Rows from block 8 of a small self-supervised image encoder, named by matrix and row number. Rows with one number belong to one channel. Each number is 500 + 50 x the weight over its row's rms, rounded and kept within 0 to 999. All counts start at 0. Numbers have three digits each. After the name is the row's rms in percent of the matrix's.
After each channel's rows are labels from the 100 images, of 14848, where the channel reaches its highest value: "responds to" is what is common among them; "place" is the part of the image that holds the peak. Only what is clearly more common there than usual is listed. The data: made-up waving flags.
# convs0: expand pointwise conv (model.blocks.8.convs.0.weight, 384x64x1x1), inputs 0-63
# convs1: depthwise 3x3 conv, stride 2 (model.blocks.8.convs.1.weight, 384x1x3x3, trained with AdamW), a 3x3 kernel
# convs2: project pointwise conv (model.blocks.8.convs.2.weight, 128x384x1x1, transposed), outputs 0-127

convs0.125 103:495551563456564456421489402488472376613452513447536511461471456593549521446544548486547490439547437535460551423474476447504554553594539499453481552494571532538534540522572458455535511490508519
convs1.125 107:416513567424512535476448481
convs2.125 073:477444488557513489477457497491490444526466510425499520569535535485401428596601570571556379453558522519483473507475399459543468514470488435499465465503484466523565526499555526436553487507503557393480569546473491441499539470438499542436546524534533523509532619485421542533470446456507486527522459374535429519553565488482532481541437470544498612508442528654590477560519507489420516444477
responds to: crescent; black
place: centre

convs0.158 102:525506443548486439427573569525500584448505483516475515477467484440443534431476577529491525618460599533556496446473444567431584435586510525516508468475536510512530447479569445467476500610527425
convs1.158 123:440406414472473470515498507
convs2.158 087:539474459551519482441469492539448496392481555486444551544543541497501590468473535511446651545478497481523495398536508450486493523465553478423451500489533560515460562460457509633576475476562602527457453503603513452531427454435430481431512609534514467442521509568472474505545458488555457475501507492569505524559511543504509548447422487535528595529607510583471466527493420400549575548494
responds to: three vertical bands
place: centre

convs0.252 093:465525479509512480456533427458446439438535433502493431514553455540517412602533472486495625502511495600531505491478489504478520502486502454389542406484481539494456429530416542516601395507554537
convs1.252 120:460401413510474483521533532
convs2.252 089:452497418454550453455485446466630473501545475502553449474458456548478558466492463390393486542546566538457405488617440437449522510459476534533509575441505417528518523465542494471490540480537493508546464483515418457493540507586447516500392505520574529490528493417470520473528582546423467494402466518563516450489510537561631492497477417517483547485551507451479554468477415523407465549599
responds to: three vertical bands; two vertical bands
place: centre

convs0.80 097:499456533559495543479487564562422577470463548452421450490451482516507564483621522425530573436513472561510462533409448500577548442528492497490474613491535462458463582552490575480453467546430524
convs1.80 104:514452485454406433457457477
convs2.80 100:456482441465501489512631512490543518604500527461541536544510446472483463422529503467647498420580428490611495547477517580477450478583517418494501484413584514542533464597412495558478456474506460517476512559574544492520526473474491511493471567475504549515540517416446540606572643425578542467449532507559477456503507477530543506505487489474503525510398498524497552474467525438528570417549
responds to: diagonal band
place: centre

convs0.258 091:556482517554449543548465484569538514496465388495563517472515453478521501501487447390455488454447497571518476463589403553429509462533541453441569497582562487515529484382537482575535430501414509
convs1.258 101:467421489470415463503440455
convs2.258 106:501490438581527490498536461501465625473579498476568535558511419590516526509502526494505556484436428500478393546478462555493474442501481586421602476426418535547635452490495423594588465442538477552506439442514552469451460407538483429436467431526573532488479472508478572419541504515541536432466454486491434486559551512446544474490461564543606535491508409499472520517554470531481496518526
responds to: many stripes
place: bottom right

convs0.300 116:476407552496421579574513517438480483451517512584532566506426459553562463439503469477564441490427416528599498411458502410527504462513431437551505548480602449495522526489479421519526519543483495
convs1.300 110:589553468575563506514528514
convs2.300 102:475538448464471423478504611516549577534504539465576514549601481493524526513485451567539477535477516468487600560677544451512554538524501486512515507482475501451489553586536519554542507540457528527481456617584490499583517533525517461389527461582471482450419474395541530441545518421524557509544490417458497523500547489524514500537562616450511518517393423438490459533446470515473572534541
responds to: flower
place: centre

convs0.175 100:520491477499451580432531468535469472512412476546540524484530549542491527439491495477448498500343441497519574589538448467500573495573473509351550505488505447473569507497464521604535417514537521
convs1.175 104:445408515543492420523542518
convs2.175 065:494500468470565531481415592480536459531555519527443464463558518521546479432489455481523441592555517471580535508569529433485508503526522486489489453471607442559418491566519464517495528451589403439544452494494494527538561582473573475521538513473483489559519503607448508420488481422587511497428442575651544526506446541510447480453558517490429427409488401493373515486512476473501424525539
responds to: white; diagonal split
place: centre

convs0.299 099:611498485429436450527513557390481483454551467474426483523536562502410514594538539442470577496518549521452523475568487492468520507522536553507476481426543496481524492485400416579623454525475544
convs1.299 089:452547532485557565490572564
convs2.299 130:418513512437518430523491519472515451485484424600541496492479488435613468449485477473525555491489601471551480491515542567525390586613568467463431536485493593605520476485506395551528566483517522466492453479478530538446550446544446464525426405482523391411466401520433506496421516567503576504533478495547508478530512535566464529553396535468542524504571527444531452511418487508488573512541
responds to: border
place: middle left

convs0.282 120:524544462531521523531611434458548516488546447530480518449603476496510499454479536448420389525500444545573448528473483485536510490486505471506451538507561496418582584599426391528541474483564568
convs1.282 096:551559531552574551521554535
convs2.282 138:443491537451488413574489507512568544507419522646474444488576414490608536521463516547473588522577468496507506516548360437448517553483494524490526468629586568412526507518477518499480466596468475489476511547555529537482534509528506504505549539536491496450455531459457513453475496472514493478422559379524476400574524488542539462537599485518566526470448464390558453442480541548432507498473
responds to: saltire; flower
place: centre

convs0.266 094:432497497495467471401470569549474392475549430542472554468473417536476521466425530456568501504575447602610506473498465480591533469541472514473451559434527445528558532512493468587441497536445542
convs1.266 105:575542516529511467441416451
convs2.266 095:533557468537422470545511504466556612366544534548504528497499531610544496542564475519441500592427486501489496498554507423529463496490563413544543577481379464580582578480466519533474509548455413469514459480579460557516627481531520487520463423456478446502538532468614492568383442551480571476592481473500561483441411465475513477492503519496481490541517506444496429459461469487532504501439
responds to: flower; white; star
place: centre

convs0.280 097:430525485421579472454503561505483511571438511558547566461580496570444559505515502620469431573559490499580512525594512423517562546531485530512479575543491455562561482468503457526520616491532495
convs1.280 088:473470498546551565530590553
convs2.280 095:585495441486454529521533498553467393543426532393468512532551530407485544526508541446467626524536425523550462504355448511466544433464560435521525532454513529517456590479610552597499526558534473469482470484465418516411490507449446477554509513537565538472485504598569547471405509525542508427464495463488413407494553475507553498552457542366540533531506481467532478499471509531473478489540
responds to: border; crescent
place: centre

convs0.238 108:567485455501534603578605502537429560518493468514472571559431545567553493479482558507507596497509511487465517420597449530514506483454446502554553506547550553537485557566533514534421464567390495
convs1.238 103:483485477441416424468472443
convs2.238 100:487535487471540458426506485543506581477496522502477510549510467363542482468472589510540541488528470488455450467513481562498501496385528530468513528505473593512550564467482457538606443441501535484474439469526532509515489388508382407596406568511530536444500496525568505479593494557567498462351502494446432545511520490408579532544482559485420489540526511536541452368501494518485410489558
responds to: many stripes
place: centre; middle right

convs0.217 096:457478452510558540468456471429487410553561466457528548530636440531518602542496504402462598529501470516483516494405531514485446528520416502464494430550518445499567461482423528537479459578525433
convs1.217 110:418467457465511525420545551
convs2.217 069:457596435524558521472470521440575488469512479589516500519489465516484570457476444531448466520471494490474415471509496466479456464492484511418420470500523489460505450615526510442446450485443550464491474521491477453494550557434561539483553546586483472609604585591443504509467556637583514634467502524472488612462559420514575437418469456462512515526515565577517457459558475471457497433524
responds to: ring; three vertical bands
place: centre; middle left

convs0.115 113:456567510427407425566496474450495526482558463487507518460517486517512521518443486427444502498502491469453512425400492530522538427570396528457671512541524421451410532554462526460514535484532530
convs1.115 093:535574549548572559512536531
convs2.115 100:425467460545538472366402513620515486417446458499560428542385458524468399518499480517528489494510560492502529448412505517478534527476615520489548483500513473488494495520526518600396450459509502460473448505468554466466486470547559555506515480551444438436484485368554504461510469505424409553451458571472485454523586563497433505432463535526446472494551474448514547443620487516532569453473
responds to: many stripes; white
place: centre

convs0.214 104:435488493507562510451578536451536492551477511473521528537603527444513496458603468491534458521565453480516461481388456473502411507436423569532511445481593544532508579568543430539388436497501538
convs1.214 124:447417394492500496535510516
convs2.214 083:555596483492485545504489447574464416576567482512533525421468522469508431504474518522464581454468512544445495416397519606516460530572515492462440437477452521570511462496502477534420431572502605562458500495423508397554470462551496567534521389367450452527422511512459516496515535497505499483478536456462510434439587521519513447590526530488501461587443528431486478468426450543526603482451
responds to: black; three vertical bands
place: top centre

convs0.167 108:452507589429527536416439459432530472524490472483555404520558439480531504500521453459545452592462525572487523549491566482425478403566498424396497476532491554493537419406436493494557498510561500
convs1.167 098:537572575505568569490476487
convs2.167 094:586477424479525577552535492542385477536479468444446548507557510452470509458431574561589467579505472523439476496402471538454447487483516470530521430479485491489426565548476557440496488531536563518514543568429517505593519516501521461459487418390589485551494526594500543574536514461420534538544471403419551496507442443488484597444568463455525505503480421485535495530409468388600487506509
responds to: diagonal band; diagonal split
place: centre

convs0.357 091:523467555474469503466474518532523600587486506478511602490507542437479525524584591469497493512429451502502433464585340625464553435578485478503547566518497546494521461500473477540570503528484494
convs1.357 107:491449421468441461468454433
convs2.357 104:594500457477500533531492481505462495466506450540568573482497472446444587466539477564569451512446439503521542485508484526486553507453491611445523522495511542467453347515495458503505539495550428476519547458476552500512599490596474477470460394395408522573499479528506422464503454509517391533475519464497390493529433467548503458561520589550623472582489533553611533509451499412468450480559
responds to: saltire; many stripes
place: bottom right

convs0.316 100:471430585575494571393508466609461505543470462497488410551549492522543585463557467498455472506481462619485532523473502502564481472485535453471414550455498477538625479425482520485456539534470435
convs1.316 096:473460501488556562532568586
convs2.316 087:529536370544526554450406440538490495533547534429433535502535525514476518466526506521560489534543493512442552460499524469374506473536522385449433497506532499463422523470491510380443509468423487604539465548560472572535440459536518503478499457552494435592386444490517519435583411513568464532494536564608479429511408478532519459447532487540521414420550481508497465463496600456463506527507
responds to: emblem: no emblem; black; white; diagonal band
place: centre

convs0.310 112:474522574490463486419551407516467446554485536544508371485540500605480405488488474512487355492492463503492479473526471461496567492553591475509526521464610480537420489558534426509537562511539515
convs1.310 091:514543555481536544473395454
convs2.310 086:506481449431421592447466581365495530513516495502585479484594468542539505574505538581454511418525463516476529555504465526470503598527514459491508453439524459582537526476537521541471490565415513454465480566463425476534544381482516568547511560472548478566507477596378477505405513475529563497550435447604474479541456560505512399565476566503510553475454456564479445519543484467495597498513
responds to: crescent; two vertical bands; plain field
place: centre

convs0.91 103:445474452438507529502548467472423490454487566489501549466541462526397469517485427516533401563566440537523410558463438574486543431555431520538552561493476465512534434491465519561520357450540510
convs1.91 099:528559553534553535467413460
convs2.91 119:451604539560536478574533502631636525500508555467474443416533415459490506564459428478479495444574407511439387492485497485544506522517380514557520494520447503540498506479447559505519506531459503476533395462474469546448531469577542470493506561424490477490561562495489549516406456572517467567490557475507416492534521470526567551496537622421578528531454523446480498497585542522445449453542
responds to: many stripes; upright cross
place: bottom centre

convs0.273 098:405518553467394413521502486518568563413635529548530438418485504498467538482569503429545519549527473485458509509553511453558513471414514468488528505549521439512482545496504436431577561463445573
convs1.273 092:539552522558581537543561529
convs2.273 117:516391507430506486453561504450504447486453561497546471365610453499383444377528452545528518484486468508549431435508465499510563577480529501509534456492520538586533502557456510496456470540448498456367516511462488444504440500546551480519535513531502423547504549564556493486513446443576565549515525472552490444531559490494479424462574518371492532460484515464506533591542551538613530409440
responds to: flower; gear
place: centre

convs0.276 098:499543490464551532519413492563424461441602544434542624502504481415628507515442518502510452530531417502536539439561501461533508457487554512567530495536497453568507474499606467479582569508474514
convs1.276 093:490488492533575555527582571
convs2.276 104:476425461467422507577397514513519418529468396487427504512526486494537564411604473511537400457461504523452545594415474519495489546575471450481458485473457527530412521511445472535502532397438465538454424540499524453458497506473417526461450521497448449506446445535555552485502506446548442550570548571522494502514526518640510475455470498481581446448492483547505608656488455542478510524469
responds to: white; black; diagonal split
place: centre

convs0.211 109:499618614503480367481432440577490450476504535549518498525482428574439500479574521522471485518581489472450476555576471419543550511447461438484491514546525539502496541527492472555591549571512559
convs1.211 098:540531512567576535557566528
convs2.211 104:535535523459482444469464464371397509467485590465564501513543536553541464558584515429453554483564464558501487511481505525401570461445499469524536472467526474517542538496455508503467459510376506482475521573562510521496433437472460562548546502401578488495510451498362537458479390527491595509520498555575452487451537448525537405430482586501549512457470555486446515554549520435586409569500
responds to: crescent
place: centre

convs0.272 103:449413486440478522532496517501463485568499476558479452528444460563585475454468589449530442506421387584485596511563548452559540454530481473624516585491532498555481492458479505524546550523574465
convs1.272 099:527563554555575500491472427
convs2.272 087:453515453555440430499529596507480514424446522481565510485498483481466598467535487511478511581533462472466491544553585409511535532561450516534484616433467557579463392514533488478453455501504524578505449418537542545604509537446522510470455496489537533564491451528542519426492537548491545539516513470529566489539480397507549526537459628429446462529496374484468423414548512487594599581509
responds to: flower; plain field; gear
place: centre

convs0.99 094:470516471371532493515619493512456434470485565507488543512506433472475433557473412527502429561549499514445489450419471522498581489542392473518643481508428526518531440518516552443499475498547547
convs1.99 107:454422438516551515529562551
convs2.99 121:523569547484431449471440602575484445494421531534454514492550466472493444541563442445574491483411483512452508436492621546449466477442390550479500477458434518562426480458480538540502433462450491477492445509555421524479551490528502536505487489443561479485547426396392470484574455483533507504502462480506515534574514424558418483524453473502604437466586522578523454503514661496552541467491
responds to: many stripes; black
place: centre

convs0.183 104:480468421535457529605580520457447524411553548613515472476464546465552534542530392486511512514419517593526430535519459448549537498504501397575452511524534506558505533546541432515550514511573549
convs1.183 101:555554442557533436539506443
convs2.183 102:592484442551593378506396565474550558492536511517529420493570588466565488467587456442558526378492481502551390527483508541493513542503455507491428479439471528508566595504496474502540522511470476549546580507541442453573517548496506460379541474430535478563500440546529511512440425475512516465537523441471452658485455484506459453552561501465429564433436519551532449522514513542523488512474
responds to: flower; star
place: centre

convs0.140 100:493505590504443537494572477593504493515429475439525382500486560533527496504487532457506402596483462552531510543508583544465552508544438536493474481536414632506540447478544456467557428517585521
convs1.140 095:445545549517581565528556496
convs2.140 084:485560539459490478469566458453499532460472483513591471421546388434537472368430515461529481531445517509472465527427467473559323611509546480463495458609577476574484471471482506447477616551473485497458535474485450544492427497447495513575545447449510504548545443487505531554532418478485445485456483481465500491466511451479500499523522603418483557460493536563466506412518604570556566521524
responds to: diagonal band
place: centre

convs0.82 091:473482534532497545491451453559452576459563511583511498375537446552526598428533405403506451472527459509480549559460454500507539483531436499466510502554461448543499628595508512480514590473502486
convs1.82 095:514565565537584570516506517
convs2.82 107:446492552455514556513420445571454489401499571500502558482495530546491522482500525518527451472451513549542437386532487494528480573482484484552472546614417559592441531498560516546485508581430532477420572481495439512440419465449549468486515492627505433437429472508547492507465471557431449488569549527550471502535571610470422430440582589497494513514549436398532430535478502490490495426457
responds to: diagonal band
place: centre

convs0.317 098:546468510433434435510442550509521531508504496452559410456458515502507510570423523512521454537540514582514605544437598503461516469462444538515607491486470571534519535543515380559549531609493552
convs1.317 118:532541512537528394497441447
convs2.317 084:492449490486501413583543440495497516434525402501478529478535498524514471461519518488468527538423541468495432453469463344575450569489541613356533519465436424464517405487494485568532598528498441508541425416526488513441479609521496481422470552567413492535518528593496480518446514532510607495559509422508531465440587503528468504469557530490500518435474505442539502542574550561462465528498
responds to: saltire; triangle at the hoist
place: centre

convs0.271 110:433575454340491446423516541456474457504534514559526525521488472501436495539538442501529439515461605498442548492546572516525491524455459555505544593487481513446394507493492582480498548534611543
convs1.271 093:511530526544581562531571549
convs2.271 117:429516492428558507416420478405481485548503464474555465519454509464474450562548497511569518477531447438474573512515576470503536552478446486519555444533536451493480443492491451539449507465518489464468573458414607491521396609431451423471512562601519549499556394487489518468567629514489523491512522501527435423538418420475492475525452469453421439463555460468460431468392527466559509414497
responds to: ring; black
place: centre

convs0.339 100:515519492419571548597472491568446561468547524483553556498512449447489487498447507539506453519492543478532521417504507540395546536533490481529529526508533443582532493421563580540588592617450587
convs1.339 098:487489492526552558515599574
convs2.339 105:472437529534503529487461530494551519514466559412425575560461486538592505545506512546519528536578486519430534578435568508481465430511569527531523527593467574432563415421550529515484442466491510582469582587501410475524535577467451429532489440533501480457439479509439473416518380534446507457565448398453489462523555408548560435519530482447586454531560496514457552590512512464488568514474
responds to: emblem: no emblem; two horizontal bands
place: centre

convs0.368 106:489520400519572508514478463527468513562521467482452457508458442458550531471613413523474524570417415539423483542545462543534484489555546545483455515482480349526498379539518491450524568529505451
convs1.368 086:493519536490578581506569558
convs2.368 117:485482469465457539469395470473579509511491608481507449555492489500517530515557501488466468641463567599492582474472533536435522442492496501516463445464370528446518535518554531475554496616468430503582372460479516467481464575529488528502433503496521485555485506523469508541480476445580487567519512361507511456552556590424546451594519520554568471532522459451454537437433514569490590480456
responds to: black; white; three vertical bands
place: centre

convs0.16 099:441533501503530548463473407503574546357429456533494428461451524526498516559486531416542528423425511576474480458454489524505495528488479539420559455447463401521459506520411445569525473531570552
convs1.16 092:521575565535558568490450481
convs2.16 093:584475461529507573526440460386441462522465479522546533540566561542447555461521538496512541537495505496577504392552483549529460434477577566557516468611534552424395507560537491583472472513446589494426446568482476541439498561550457497511513470495487586523457478434474531454494505432454527529555434491491525531493536621568531502485461527416493406508541520588508428475481479455451375459573
responds to: emblem: no emblem; three vertical bands
place: centre

convs0.224 099:539492484471491416433487450401426541601561437467466549449528482457475543482519528474499409478470517596398448554601506510535492533496574504543464490502501503445472578497450554503498544442588591
convs1.224 096:526547525536584574521557538
convs2.224 094:507477473514472501465516424457570382467531460495546421431451492538549413469384494543534508525461517481441505526484471459518525448451508452442507562569474545568504423477499502462425505531523523511520477434499529462528520542548527454508559498555522437527483414528401561592493611518435520589477534526384571470556501395486485420537575421508535501497509491457423331554432451483489519472503
responds to: ring; black
place: centre

convs0.130 102:484560493406559498600561493428466529453541448422478488488425576483532580514429532501579573505451574477498440460540552458484518475414505564509525494538556459579540466593499458528585513512432532
convs1.130 103:516457460492395447495442460
convs2.130 070:550592497411528473517523578445475618490452564472474558487519519383502471457515484487622479551525506463525495579470438431460572502493579521457391469429533514551514471545468520498558454479521532396525535558502568496485439460413422502474453485536618435546446533461485473446501441562460536454384539537550505451414519428475514434518528492513458537559515453428508510470578529474575462437511
responds to: emblem: no emblem; plain field
place: centre

convs0.246 100:504542488594482471569360514473556429557529425525470509512540557518504478494444482502425460455575444536497496519497479569582549471452405507471560581535512514472559447493423415518459587431495518
convs1.246 104:506531525552588562539556544
convs2.246 129:516592586410511583507415491551392487397469493545563449443460497534483465530494505451452460535570480494504521464435544463506488523450559470528468483451559463491420454518495551645622575521480589513546520484551556554541584554471538565496435551505471481494495588480570582423550463463522514466575508497490461498563434508578505491543514528558456508524447564473603457431451522556479522469440
responds to: emblem: no emblem; three horizontal bands; two horizontal bands
place: centre

convs0.33 094:429533526453468487524522449506477473527449457537443487470585554525503463530378480525550564452532514502479509503479378575547484477402473409417508540596526396558519439497563482521534482588487535
convs1.33 111:459453450461433439474435461
convs2.33 090:595528514602450465480542493537490493458554492442574485566562531551516494547411554554563477478488447436499463629470469544575394486501582528440499435522431557529463507502446551477518463460497385491518467414554506557438470403512500493524382452599578479538448498465473457480491576467549460439454493538534532429541507532474566499448565535531474545438499412506458533480446509406447493563465
responds to: many stripes
place: centre

convs0.292 087:488534534547529605552506510421499476552545544541553487507436481478418575533523372478531474513557479635482503543525543510559583487429527491447524501516483478537460584480531495620550528428447523
convs1.292 090:527529523557582556535549559
convs2.292 099:482599460593478421507501552401500467453552559415481506498503545523499493451463454423458509475498502424484543444423428502533507442419438446481421473484461478522505419472480442457493455498451479596391415550477450507474499503467532362508554551500457559441490543514541436536584550539451520618471502484557349478494519569524450530479486545560580508540439455463513424545498529476457536523501
responds to: saltire
place: centre

convs0.372 099:432567546524482546354495466533546535451556445439461547535460468544582521582533494544574444490522477540481436416498556514585437470517512553486533516402433407523526488460438463525524476539548522
convs1.372 091:528568547524597558502526531
convs2.372 104:577527535598525414459519518404495428496521454476519525454397565522514424522497529403500497494491426495550497496581577475509424470505570415569491502642402436486493502486414510511500538486436531512502371497497543426480572482473452488498530559484440569554502537489539539441460493504552454553493473526505512517455451548432577487503536385545588454474600530474538538528464448515468401458479
responds to: white; black; three horizontal bands
place: centre

convs0.106 094:496480465534477438504463529519528518469578589452580524361537446545495533425483508502528410482488537620461583531487529499544587557451481521534502505511503515533560548454502453564497496523620407
convs1.106 096:454446483429419467453453492
convs2.106 120:493589535517439515422472465445605543532517446468411443567541497482493428514483508479504477548535404463560460530385565485529545532548488514391510422566477475498545501440544534577450471525477520458514501557466478538501512510485459543555609581516412537497459586503538581487542443447475531457603537458579607505504559469487496504466415410468453581600474511574460477429569511540482488520471
responds to: emblem: no emblem; plain field
place: centre

convs0.156 092:474466484477479473554467444556491414480583602473469479451543524498421480442465436493563453415532515564510562496523603422609510523419497510525418501442537477540528436454486601462530526517491565
convs1.156 100:429419419504476487530534538
convs2.156 082:447529489494533603501550490465473508472487442482468471480536541428521458597454572487442440572502482469502526361460575534595538584545443618462455374517464525545545430538491478429461543529411483469523436516441549489528445556400475443552515453511541471531510540402520563577497551429470497561444488451527460471534529474565496464487528459387450460449445537468475457572467556479483468560473
responds to: ring
place: centre

convs0.191 090:456581482528522514508463477462485417551494440495475521573525462456461445501460556465519597587430431594468546455417547544465583534567472570430488473523432504590555537488494478583473464579485464
convs1.191 096:445510518404502550428480540
convs2.191 100:473492451467475555556425455570469565507490434561569490477485445585467446482494457509554502451431467541496458534542521584523506427500532472472440543604518520514415493488586493568462572579451549496550643558432455550502558471512505639487537550475532473624504496564451548465532566606497541431483527417490547530480474466491549452536545467470549506487540483522515439546556376521541474464470
responds to: two vertical bands
place: centre; middle left

convs0.305 090:487450447451468590462513439476436469479448372541536470594587525531540474587516514383516521545474433499473593524493472479546385556509457515473471410545479444506464468451445499484474505479534465
convs1.305 102:545523434546545411526516450
convs2.305 120:549507608540534475514472579487448526407575581489491445532582453509454488484506441487451526578518577493563515464488450456487569527519533521490452547492446372562526408495495527546462571492467405441487514456482557512603497468510459418484490572476488425488408491498448461574566520544598461533545502517514494505450509541347473551605493431530563565501545511464459486584500524429545499494435
responds to: two vertical bands; three vertical bands; ring
place: middle right

convs0.274 109:425553465427488519511551454549516603475525459485463542534426508470565525474499538502402461624405496584511468571514550581474494472415550519491463493471512392524530494470467400453495478467436505
convs1.274 099:514529520521577583476555565
convs2.274 100:438349451468566463445525388552474481478460457459460479500519527528519508557531521432464424538531530451485526493491576567521519551467428508475474405463433530421539471449494486506480498478539496601485434399470469511634478554512466521554532481515432607607515481560478470556526570481558509511625564524541500448543460563559553479533457548421463505476520461532517556569471438454457433479559
responds to: black; flower
place: centre

convs0.378 105:512449575477448558376430537529522561456487505566502575526596518521465580517488445509488490443553482536561510534590538496528585427500442538499457481511521525422451601487467444499494467592513588
convs1.378 092:497436441554533441566544467
convs2.378 087:452465538459555465497524471453506513531534575524527569441567529555570489481514614521440462562525546515494443466535496438442458502555481362410469472586444394494427543492451519436475594516381528417473371523567544508513567524491559513528557559508564501522473469517569461439470482482504514451516505447500396411511450524407501519498503500520606593514550487444517496448478532487559443520482
responds to: white; circle
place: centre

convs0.209 093:431511477490484521495574543439524549588505523552488497473546522469501464402577591496529430486523536510431428462493539437506432490476453451503545573342508599461465554561503517517508527506607490
convs1.209 090:465435463455430445490448446
convs2.209 125:516540449459424513449505467587546450508380534528573529505562495594462478529496525500443522426488549463454448531420533598499505492429520482471468553500557482495550542539505537528492466458455541581372488594569413502445545490539572515480386525481440468472416468565432538523480409565535525458543578510555416550538587528489466495466467464519437483506542532440541608568462549542444450517464
responds to: emblem: no emblem; many stripes; three vertical bands
place: centre

convs0.60 104:524557559461483490505510523418529486435490454445380374522544448448501505551432456451468584481449564451516523471544505558465551517509418523549455522417556540537473485501508459568589474517388521
convs1.60 110:537460486511442421505416450
convs2.60 106:444514456485494426533554492539447562582464486452465586534464518481400458479499432442562443538633563540513449521542496553506489622574452466471514493415456499549501466471483611421494613459458501457430588515501386560428533526490504444516549489462588427426509469494473565503550543530518525516432409513536546432520432516531493513566511538485509559491571491430487584487541470494424469488507
responds to: many stripes; three horizontal bands
place: centre